{"norm": "layernorm", "norm_position": "pre", "head_dim": 64, "num_experts": 64, "moe_every": 2, "shared_expert": false, "precondition_frequency": 50, "max_grad_norm": 0.5, "ema_decay": 0.99, "final_lr_fraction": 0.05, "adamw_weight_decay_other_params": 0.01}
Rows from block 3 of a small image classifier, named by matrix and row number. Rows with one number within an expert belong to one neuron, the router's apart. Each number is 128 + 24 x the weight over its row's rms, rounded and kept within 0 to 255. All counts start at 0. Numbers have three digits each. After the name is the row's rms in percent of the matrix's.
Before each expert's rows are labels from the 100 images, of 14976, where the router gives the expert most weight on average: "lies over" is the class under the peak; "patch colour" is the nearest of a few named colours to the mean colour under the peak. Only what is clearly more common there than usual is listed. The data: drawings of small networks of dots and links. In brackets: how many of the 100.
# router: router (model.blocks.3.mlp.router.weight, 64x128, trained with AdamW), inputs 0-127
# up: expert up (model.blocks.3.mlp.up, 64x64x128), inputs 0-127
# down: expert down (model.blocks.3.mlp.down, 64x128x64, transposed), outputs 0-127

# expert 45
lies over: link (31)
patch colour: grey (80)
router.45 101:129169150108139124130104079155112135151161121139104132092162118120142118121150144139116110138128141093098124121138165115113133124149154136131149125111098129141171118159147151134192153123108167114173147154112109120140097124158061147158116145157142141131135121081172113157179124132148073121138161124122150129097181152166152164136107180150116136164122116122156124145101117106131152125122
up.0 106:159139165117169173146159156128117096128147118123166128128128143128128117148132109128191128086128128089113114111119128134076128189059158089128128154084128164149146143088101128092150170128128128136128128108128089156121128093118128097128092138128120128100128128128139135104128126128159150128128177107128128092128128115160200126179128141128128146128128104147096145095128128128152128163150
down.0 102:111100128128081124149151128086087129128151143129110120111084136141140184163128117105078150128127128164152095180139128110136128128175102128128128127139167103118128128162174164179141128140157128136090128115149104128147124158151128131115128148100189110128143088128138128128164128099091085161113130117076105128105110128129102128153138107128128115122128128128121148110183143126167128192128
up.1 082:161142128144090128167122170145141160128128146116128134157160128114128138115111179074128033124102168128115128128113128128112119128149181134109128147144148190128139142128172155133111128147162128138102140154125139182117128103128128128128137104116094100128112144099116089128111156128122133097133104056124132079118119128128128139128128128153157160128132104085106102154113148128125128101079
down.1 075:128088078126107128141112143135128127087128128128128136131155077135128171128151134128160114070128107083134128164117140128131096128128098060128114129134152109153158128127128176114101157066121132212180108099126167128140131143083101151111128172128128128141128121128122101148128148083119128102117128163128128111107128158136104134128154127128143128100128128097163128109134163178128118140128

# expert 24
lies over: link (35)
patch colour: grey (90)
router.24 093:124161150092117084159119076131124140086166162113127147093138137099123106135145183137089119112117173098126102133137160118121123151122142117150143120117113125129160137168112171147126155117149183103124116080102103109129099117148112157171099115147129100140147118102128103145143133119165106102146122120137133111098132148166133098140144124096077069141153105101139107157130118076149129123142
up.0 126:128128135127175119154162128103164146174128113088074079083118112120128143128128155145128149128128128145102105141143139128087128154128118132107107128128119128128094115099183128138131109070114128131131128115128121119128159128128128123103128122132126110108188105148137190161134129095128115088128128128116128128133116152129163134188170150120137099153128175120099188076148152103072128116138
down.0 117:128171188141157128085108128154139128166128094152115157132099153128128100144128128128101124084128144084137088128147111128182200182128095128145128128134100151164128126128110128122129128171151152129139164103128128129128102110093124103128110124151091107128118102128128128107128128161141115137128115066102107088128144128165163170128128165103133147137128128095165140154128160134098165099109
up.1 064:181130108108138128103134111128128106102152146133128116117153128122151161128095107128112128148114128153107151089096128128103148162168102128104128135128160162097085120094128171107118128156110133128164149109129175128094128080117137128110157144118128102094128126098152163141085145164121133158062160167128148164128128098128160149095163128128128145128136140152114162133069184118118168119128
down.1 067:088162128152100146128105128128128128128128151128128111110140128128083128128163171128128076097128128138092068128128128128128128178128099129129128097134128103140126110128129159128157093152108128172196145128141086109128078152112153140092097129141122128109132086108128151189152128170149109193147128128104151108161142128107128128128081100128128128086128154137128099176166128148128128115128

# expert 49
lies over: dot (52)
patch colour: grey (63); purple (28)
router.49 089:109209143101096161116111136121135093145133112164141156119117124119110093105107172135137091126099144116127130154159158126121151127148160152140137104140092100138138161115156105133133150098134141146129094096109087087128096114119107136142122124144127155113158075122129115125137145160139073126148116095124094127116124121153127157091134202101123103122136109093175140139158114135158118085133
up.0 092:112128169115128135126092103149150109106133128123164115129128061128128134128128128115152128146128128128132090128147128089163128066128101128141174164128068128128128128172128128164128122112128092133124157159169106128125121128127115128128134128128128141169090160112092128110139100152128125154092105099128035128117128166128128155156119138096128108178135128128128128128129062128156125128071
down.0 092:150130078128128179128128100091124128128205143152128138133128128183158150150150117128105128117107084128128112128133148145128173160109115048065158128128140128128072104128128150124180135102128122128122120128148118146134128128092155128119128096093128091101128128101128128152090139087128132125144128142120128143152109128175128128121128128128099160125128119125069120091073128137096128126128
up.1 100:128139122128094107128069143128128138128128091166099103102108120128141131128128128119160125161125056141128092158167136129137175116128128128110127128128128128151150157151079074128104187099112128128129109128101146154128113075084128151128128109128106139170128128155172127128107123172089133141128150147128128104128183171100141128135138161109087102093128090096142128128154128121177128128103
down.1 101:145128157128089128140128129171161144128091128115125162101128119128103128131132128128128104177110163096128135132120121147102144047128128148074128128148128082149127128128103171156120107147087193181128122137099128136128128138138149128153135097134079128128098144128083144138106164116120111133128134128169151105117128141128128128128136049111060128128113128135097176154128128145104128128128

# expert 47
lies over: dot (68)
patch colour: grey (83)
router.47 121:119170134094136114137096121126124119154141083143107088116108120173113113115180151108116092116117153124127125137149122124113168157120122177161136132098103133093128122192156147133147195115122123119140077084111131119144135178104097132161113099127167165145131153136133125102134170128125094164145139099135102120166100147115140140091124165122134142126141141100144138109171143117106146111162
up.0 069:109088128120128153128128095157165092128142128128128128158127128170128128096102111134128165106158132137115167125116094102128098128128183163157128119158128128128128126136111130128156185179126137128128095192174133116060128118128128139128145101146128061145105137128128110128155152086128106128101128169103118128163128139104120107109128095127088146128173128149094128081082128128128092128131
down.0 079:128128093128202128128095115105096084128128128088136128128128127113118174109148128143136161108128165165128128093146091104128128103128143089126128128182128122128081128141186160140148128105111128160142118128126128156128108120128165098113128167161084149117178147128098151111123128068155128098163103159116151165102087128159128135138175100117128128102128075121130109128128152128128128128128
up.1 099:100128128131139131123128091170080083128128100113122118128128128137111144128189128136109100139128130099114109128132109128095141128149118132075137151161128146067138176130128146105124112118177128155156099134108136129122087128099101146128134098171128128128128081128159150128128128128128107179154128128098127107128184113128128128104128128092133128128128128066091126114128170064158128075082
down.1 099:120166128147161128128082115155128128160142101128128128092128083128112128128172135128142128138119128104087109136097061128182134128128190128128128138074128115128102075123149131138159143128092189069156132138128128128172178128180156128114128170104131174128128123134128128144128128161065128128135128128126148128137128128139124139095110162128170096145122128146129128153115117130161128138147

# expert 56
lies over: dot (61)
patch colour: grey (90)
router.56 121:122160124127126137154161166148124112138133100176130128099091144100161106130135121120105118102101123124173100077146149102121081119110142190124134134095112096159104173152127111123096152141095159098103121098077156150129108088076109167138094155141119139154152100130139162126146125142157128172145128096107129157138129159166141139144084141108122139134140127126149118131149133100109124098152
up.0 126:090110150150164192128163131107125079187128140157152107146094151128134128118115075092110163097105154135104128129150104106176171115123146095138129128128166101159151126118153101128111121119113138099147128133082128153128128128115094134113128165128114166069151128111132128178128128129128116099130127152133128100086118112128140111199152142128148139128100128128128120166087128114128101136143
down.0 121:128153080152144134115176151128121128152117120111128161128146150151124156128128144138155143139172128190128143159139128158102128152113112104151122128128128114121088128128122144138100157147130059097118124159173128132109166073128115128145175111128142128127128166120095175117114083107141128128091173128080147094075095128077129128095150148154138128122138083128116155132128119128103128099104
up.1 118:130151107111092128096072158128049128077114109126128133088156065140127141141143172179128128104171107103155046109128124124100112108128110115157129138118128132170128128083128128175156128110136114156176128128121132128134137121137127137149106118134128129128121128121128133148128103107128137128111165130130138128145140128092079128103163144128118107116128118093125128130089128137097123128196
down.1 112:142089144128128128128104071160131109128128128128090085098096119162128169129141126128091167123128165146151109128134113128148104128144111165163128125101128128128164128128139114160050128103128156128103186128134128110156135128128128128161128128157128119098128128197139108100115145128090094128128128128178118128131127111131153168128094093133089085137128183118136142177128155141164113096131

# expert 54
lies over: dot (73)
patch colour: grey (100)
router.54 105:162151141101139126166124160122121151139124117146115107127157129119131142117152161101167147086120109101100113114117170100139174108098126182094109152136101119159132147134139152125152148106097151122161136106106115134144108131094117132118121084141151170152154095123142077089166141171156121157092160079123101118118126114130162138148101122095114105137111137139185121163131135097176113111105
up.0 112:128128132155083128128158094104184117129093174128128124128072117148152175128188128170147155168161128158151117128152111128128143128140125136115128118149105118128128137121140098128140113096132128119114086192128086102167121120128152128109121128109097137128134085106176128095148171093093127144147109135107128128128148161122124128102153098106128128137121101128080128062149105128110144141092
down.0 105:099093117148122164128128146154082157101104149056128119127115148105165128158178106163092132115128111100128138128097144170130092128128170120128128128098152128128128128109081093172150128128121173128128098128128128094083129128128134104103086168128143128137151099143145153099149130162128136084136149109128128141128148128115128128128128142121142128149117083128182128099128121176069152114082
up.1 102:128094175088136090190160133128126120132158083072175128156128128128128128105130128103128136155174164142116128096101139128129119132140165128140093128171096103143151125117128163128107138128128128128128168132086152145148136109121190167086108147128147106132161192128110128128128113147128128072146110122128097077128140128145102128085162167127118123128128111136120171128120128115128114098128
down.1 100:203149090128111128117172128108128107187155119154128167159128128095128115089128128104128097128142108128126144152152128135111128113128104099126136128128108152180128128128147132132128097122128100162128120128128128128136128115122081159128137128128146070128145122106190092163117128104128128128098130169113107109083123119130173071149128111116172128185137103128133076147128100131128169168142

# expert 60
lies over: dot (37)
patch colour: grey (87)
router.60 099:124148151113106077136139116105067110139136119126092123102159109133139129126142133099098080092115136087115052097133117126126108137107137132108131123155110132140113156168150138102137156109128119116115119083136092136150106126151107205130123130185143098157141092114179096137149152102141075144140149118118132144123150156144137123112156144101104113146160099126145122132109139094161108127135
up.1 084:128128120120118126122128128128128128129128134185128121128133158128133155128086128089135163111148126138128128128128168128128109083128128128150119144173065128150116059128106147109112125092148157128156153128143134169091142171071128128157147128128119128143128199131112178121079183123128148128079133115113106120151146128145128128128105087132174115128093131128211110127128128110122128128134
down.1 087:153147128141128129146172069128116128174120128112175128128092128098139109107135091171115102128192128121139118087094128128143145128113128128132156128165128095128128119075109131114098150128128128114128128160143128085151147170126112166183139148088171128128128128128128164204085105128128125128092101090125140128138117101154108109160169128091128128128084128129128161146109128110128153129128
up.2 159:128135149128128126172106126128128090132150104109091105128148128166137137117141138154154137116153134176104128128164146128131131139080151170113139115091101125125118082128118152159131128114128139159180188120139128123100102076128128095124085088127163130110094115140171120099121134160094081128187120083128128147129153128141128123123137140128094146127130073128128133155146128128178101147180
down.2 160:167160128131192124114128105128137118107164107103086128128161128104120105127097184117123095135135143128138089128087142128111149131108128145144128128116164174120115128172146128150112128131109105061118128128097146125115152142089128064141159128150185183157113120122087128161122177109140095122107128138143103134147140135102128151089116154089113167135128117149128128112154098103124128106146

# expert 8
lies over: link (68)
patch colour: grey (93)
router.8 095:148126133092107124158124116153093132100121132116094133070122111115146061121168160115094091131114138125110118137130145089115117131107138117129134149122118129154151141157130160143153176104151146132144127101102116140151111126119091171172123131165178126151129103113147110103187132123161062117136127087157121127095128158143113126132115135093074133171103131105147127157124112079142135138136
up.0 120:085134130135124128050180128112128128109099099128128129128113075128133132094147128157128161128101126133128128147148172128142128128160154128151159187128128097117128135129154128220185128094118101126128093128116102128143108100150090117128128113138145103104137122110128125127172124107079128170113141128142128100142106103157130108149147119128116128128121134154153128154168098090131161105164
down.0 121:082118142141128120170080128135156116118076086132124110136146144128157202128160128163124146128092139162162113075118115105128124169128140191135117174128104128128157144128128145160114128147073116128107133188136131128077109128137164131129128128119128103128108157158128128129128123128128117128128128090124195141128089131126184097151120128089128101153112128128111120128121103128098128128111
up.1 088:117094134097128174118117150139106128128174111128128078128122128155151186128151095104090128092128141150094128130128128104157146097128153154128140147103150154136102173163128171143060134136140166093132131099123119128109147080128083073114086128128098128168130128162128129128141063153135143128153118128160128135103128159128125097165128106128138128128124128102128132183143110128128128156152
down.1 089:128128120135128120091183128085114127128151159112160154128170083194128128128073102133112128184168160128128128129116083159119117128128076128128107102160144173123119128117077128135128083133127113086128182166132128133080155084128128128119128128111139128128128128128125128114128128117155128176128128128128129128124160109142128128128092119129125127149128138148098128120142203129071104128107

# expert 0
lies over: dot (86)
patch colour: brown (81)
router.0 123:171144148130134092122116130178100092110083118156148118117101152126080102089103144146179140115137088130157137110147134093118124137118126105106125115139096132102161121134119116125143148161117138096107091122119089119155129169152150152180068102116137171182158138136099128125128132136126121115151146128155129092118137173145156148156123126121133142149176072108150096126137103132152137155125
up.1 112:174140103118147136128128136129128089108154146128128111108155095132159164128128126128126056115128171160136176165099090108172114124128165128142128102153128132128121166154134112085157068094151128098122150175163105128120128170128123124128094179100145151178128138135146137110141128111143093087128118112111128090154108128128148128111145103102146152128128128082137099110128102127135085128100
down.1 106:128144098162120101111149101152152120128128128092205086167165128124128128128128142128141102128105128093105127128188128128128116110110151110123162076128118093100100128128102074160137161141128141128160127148114128109163126078173160109166128128123117143131128143128128114117107105083136118178128143119101115141133128138140081126128128128093160174128149128128128099133130133109106128197077
up.2 103:110178101115148092128069128128128144155104128130128095118128129094128107122204128168161128128141128121137108119112068189168138130124106099134098115128128162066148083097133146128128127147128104099128089156133128180151171128124089128168128151128124128105072108164128113115101128108134128111118075135128128115128142122099128128174119096122139142139126164134128155128151128128124128117120
down.2 104:117128135079103083133086128090138145128128088130120128128128107126108128128113130128113128128124128172128160128107128153109151122128101144164095160124101128160128106155153128083138165143113144145098115102169163120128135128105111100069131115144128115128105146117115230128112145141128161120128128128104126128147148149100079132158162164128128119103118128059119128073074107128128128133139

# expert 9
lies over: dot (80)
patch colour: brown (76)
router.9 105:091141140113141156160125081105110150127094155131115102132139122156091111116170139147118143126111136141129093129150158059134122099163130169120125146151116095160172117162099157149140144107146164130135131086116096141148082137133115150176113130165150151161138129122136114129094167115140128110159096148159130176128103139126137094134130142123146089130113067136148131130110094118148156084154
up.0 084:141128128156110128085105188142128128171154172080200128131128128128161128108101092089112128111124153168128128118128079180165146128164149128166132109128140128094128125087123131121124128153115128128172128181106122086101128126134178148111128128107108078118128133128182116128128128128128159175117126128128128139120128158141160124128128090120128128175128148128128162093163103128109108128128
down.0 080:128128128113107081144082076134128128091165105146136115109197128128093132171171145128070170131128128157152119148128107090152118089070128128136098128096128163128128128099147134154154174170124128128128105184115111128125090128072150133103128089128152128128128128128128128128157128131172116131124115133125127111124128128128152148128180121099128177151128127128128134128146118128098126182141
up.1 097:185128087086128176128128128093150161128159062114073148128192128117109141128127133153128128128128128128134089149130128153045175128128114128085103128128114128097114128172104128114128159128180138123128098168115128128128142152179128083152154120128137124136128151122122128139170112143129109124128128115149109111113157155116128127100128128103185161128128128138128121109128164139140163128145
down.1 093:130146111128111099161136128088103127146156128143189128099162128100128082112115156128128085096110128128128082145197128112128128134154104141082173128163110079070112128099157128109128105199164128082128128150104128128149128128128134128128163085167128119128081150138113153123128128159156144128113128128128128132120165099128117128107168161103130128128163093128154127128119132128099128128110

# expert 14
lies over: link (30)
patch colour: grey (83)
router.14 096:125120111101139076167106122131084094127154105135096099114116130116118082137146128096118109064109157118119112130121145099108121130085136134135131131128088110113187150166118148163142177146121117104146129118118138158122108167163112157166110143139109129134158098121141086164156188103124112105152124132166145104117147146155119096138117123125105138122127101132164144150104124099130139101190
up.3 131:097128114128134163166128140146145115115128128128128153103101108099060093189161162128146128128106111121122128098128150104085090086099125115122128111114089171159173140109128145156142125128171128165104130117122128174168107128124100145128110101131137124128107128136093102110116128095125142116085118155128128120110128128161161144146107180168116103154105088130162116176143121162155159147128
down.3 119:128128128131128117128126128099151118128098128097169118168102115097107108148128143096122098144151090113128146140128128119156113147160155109128128095128090109160168085156118096143128052094106143073122157128131152100128103128128113128136076169181178182140148128127183119172114128127061145116122118128144110128128128128127128134155128138128128156116128118157128081133128091119110120152108
up.4 106:168067128128167112148199135128104157153128181083084128101125128146107151105087162128128169127128128128094107114100140179110150170128116128128119191107128184094084133157119086097128136128128149134128126126131113103111128150128140143099105175128128109118097099128148128128128128128100128160128158136128110092146138143155128128139130148122128139149104160127128166109162169128147128119149
down.4 096:114180087140189135143118113082128128128116095099136108096153124163123128141061084128195151128127137160094116128101120103105169087102128128146128128128123126148158158128148129128138180144128125102128158105103103130156170111110113106128128128128128140132145117152117170128128052094128100090128132113095128128128107128128159145128112135144142183128128116106128128128143112141102128073128

# expert 35
lies over: dot (73)
patch colour: brown (59)
router.35 113:105126153109095096144095129139129140080124110140091161110109144120090148079171137122103174142140106148094081125146127136153135153096090134107139129128118136134187117173091137128093143109117182109111138135135156170109098159166128116099089133148160154158162149097128064137140129118132109103149104113156123125141140128128133165158119184108122100139116111113129110141144139110129136114128
up.0 092:128105112128132171166128128095103117141112079137130105135154120128128128135152128129128083136128138157128074151155125128096128118145130125175089115091128128126128128128150130185128115077157128128137122128119196167162090105066129150145159126128128128128140132125128178156128160147180109128094128128143096141170099128136104100128128128144093093128101128142128080078128155128080121154128
down.0 109:128104074094128122154128157171106115094128097100128117129184140144118115120176158101143080138093135150111115147128142135128079146147105148128147120130131139107066065129172117128128091134169117128128128158158076115144128128114156122128108091119143128131138148098132116129165128105153128116089122145128119108120076198128138128147105132099128165144128104150122121118128122129128172153160
up.1 072:128161188126128128128128107065098108128148146140154147091104160154128093106128099140128132166128128128184128123089128108119128128153128146155128100124119117128108114128103128167128109128128117144128110094128128116133170107106133164128128208152130128128128114081151128081110128120133128128128117092147128128165137109171120144110125158159130176128128159137101159112148128127030119128155
down.1 085:099128108159134162197151182128116136113103082148128158159114165128158161137185104152128125125055155179153100138095149128128128127110139128096105128138128117128163128128151128123133147159109144133128128118164116128128122103128094134115128088128145158128128101128179106128075128159120128128128128102118128128128099122128121128128172128128078087168155120138128122160072136147128097105103

# expert 23
lies over: link (28)
patch colour: grey (92)
router.23 093:110163131090112120164083127114101131117174111201084142145104143080105099113147166166122104102141169149149099112152135099119110148115168125137131147161120138153107159155105148122159138120133119098148119093081104119157115131162123127171110150148160136140124089107140107150153131108158086113148137108137137140109166144137136126143136114103091097140111133134130101137135092100168134094135
up.0 073:184160149153142128153128141183122104128128128077161123108173128138078148155108125107100143128128094128138164063137138128128059156140128173128146171129126161140128151083164128070087128165117128112128128128105111128128136147097128128128128168184094113135121175112132128154147144095129179145128123160128148131158113128097143131128128128150151128130117139128128137112128128128104137128097
down.0 076:154128171145128128124132106148128128123136128128105128147087128152110128145144152128123128095145113128163108063118128128128070095128143128203128115128073111157129078120108170092128136120162158153128127128128091128157159083128095187128160124105138128134161128141175128132141139128107107128128112081078128128128088128073128162146086106169128128143101135128128103128128122129165132128120
up.1 119:123121118140100088135128131134155156128141117168137089098105063162100128095151101113128073128128109103131173177168144128128148145150128128077128120109175082153127119119117138106128128068128128128159128147128128140099128138127095082133125134153151123116135179128091109161133162076128128109149137099128123188156128128128125127112154116166113128128096173128085138144166128128128128128131
down.1 113:118131147149128118111166145132128091111128166128160078128107143047172128162146115123105067128087106091195127128160152117152137128145137128091130106128128128111174148101098125147108088124128149112118108109109122128148125138127098128163117121146103163154131128113128172113137131147165128084162138128151089134088128120141123103123146128128147077098108073128128128154128145136128128150155

# expert 12
lies over: dot (54)
patch colour: grey (99)
router.12 101:122166146122094102127068121123123115120124121160096127122117118144101127080148146096126139103108176102106104101125113087126124145123098152115149121106114136142136167132134179103140160094138150110130155091089131135171128126123087129166138102107129146108145073106148079126155167145127079134114120118117123147141161134164144178148135126114110137113109149145168102168145164125172106100125
up.0 080:067128128118128087106129181109155128117168128084160123128119106104132128121103171128106095151119128141100128156151139117087128113128080163128148111191088128110107091112155168088081167142126103128128128120128138137123128128077157069128140137151128128137141109119128146151103128142128159122153101096137128128081172112128094128162164128096157146128114116156108160128157128133102110129128
down.0 078:128128176166116162093128128119144128126096151128109113156143128154128128117111128128128128128128164140111118128180122095128176128124103128132107125128131113077128173145128128128120149108094136158091095141143143128121110133183102157128112121128107139144145128072102093128157144132150138136169181116128185128123083148097048128080128095182098136128128128107128098128128177108128128128147
up.1 082:128082128128119087128130153128116128154128128128140164128125128174109128128084104150099099093128188128128112103106128181181128128128128128128128151157131064128117147128121168128128089131167062103144100128128128119155107128128118137128157127078074133173128153128095137128132073170094143142084128128128128147128136128128128128087128128136108128128154112128128128155070102163141168134139
down.1 080:154152128105133128146146128128161095159128128128149176136116128065128145128102110128124128144106128144105194141141128144119135123128081139128128155190139128128128128140128128145128138158119128099106128128109158130099128128073128147155128130124110102103125129144090128102088128123152119128200112112128133091066220123119128098127128157149095128107117102108128115128070161108110128098135

# expert 11
lies over: dot (81)
patch colour: grey (63)
router.11 111:090141141108140090131114117102102103125107079142101169145139117140100150089107156124115112146079138170119100121120122086122149109105165166114099072111121127122102141169108110114138139085153165118178108126127119124154126097168146096158076131119121119135151134109097141142155135134153134139116125091120089139161111126153165077111096155126081144136152122157126113160133128136133151122153
up.0 068:142128067128165131149148145128128162136113128128128090140122160128128128128128119142133086128128037071151128130141143128128128098147139069114173185107078157114128156114128140087128147124128095133055111128107128128128103128128110128097175128128128130128128146146128128148128128128141128114128153128119101130128112214120126128128150154092155084128083131128128159128108128138128103142128
down.0 074:062128120086128150128154163128128128116128140128128128128173146131104110080128100105115128145110147128128109128134128157105116147161128112168147128138097093120142113128102075116110128128158087099111128098172137141134128074128105128128128144158128158157128128072167151119128133093128125128128128158084144132099074128168128128118109168168123118092152098077054131128128154128132161128130
up.1 101:128098125128129128106161152126128090104128100128161093152165128128072128101092123128128142128164128102128091109167104128145128144096094138146128143121132158128153152148173113136166138162111128074138176084114128134109091125111119128128101064128128128149109116128137107073125090101138117128161113128133153128137111099100128128128128112150089094120135170135128179089128106151128127202128
down.1 087:155156111128128093169128128113123153128135128119128128132104143159128113105128178128169136158117128152112128153128100132125128128114166096147098128155128113170111152174094144128128150103128107175149091112107180097128115128128128128165120142128179128107100098128128094095128117159128091123111111114102108124118128128138169132128128128128141134138128051150145128138069166096104128061190

# expert 32
lies over: dot (30)
patch colour: grey (83)
router.32 093:141135160084082098153118110108096139078104145158135145110164107166138072144132128139095120120101112114130095107139123096108119124126151115138149128151093112131125156163160131140126173136126168138153110122114111155159127158123103153169101138161154110159144124083125114142161170100124108119124152092136135129087131139149152128114146126107075092140168104134173131174151124085146135106138
up.0 113:128128128128113141128085128110154136113091143144127146090149094128128128128077157143177178108091128128128133118156128131084128158128117140069128134128114121137128128109128158127128171116128117144128128113083128154107115121062094142117138128170128138161128117072145142124128109113117091112150082119128163128128121148100095171145175121103158128130157083128161148106103104095171128098179
down.0 104:123128128148128081206128128128113128061128081128128128082128128128128138105104157116114128128157142094128128128082101150148128128128164134110128128103143142128143138097154101128149128113090112114128098148108128139151128156130160141135144128169168142179158114182167113126122128128099090115124128099137145109128128189128120120108105128128128139074164111169161086128116131158133128104069
up.1 144:128158128103154086145128118163128133128115107145097128140163128110134111153128146105164091144093128124125113128123136128128085118128119128141113128151097128146125099175172140116118128100106174177128128142107128144178142128128113128129139131133160103165134126151097140169128110128086087128128117109058084117155128212141128184128089152144101138153089102144128091137153128129156140128097
down.1 140:125147115128114105128165098120157128182128112148125138128128098071155085141113141110103142143128104121154151158139128143128127103128128128088128128120074135128153184124104126113076118128120074128117128137089128070123173150152108117119201134153135128101150114162128115128136117175128128159145091128153088092110128164128173128112128152131171128154128134117128117128085091124133103096128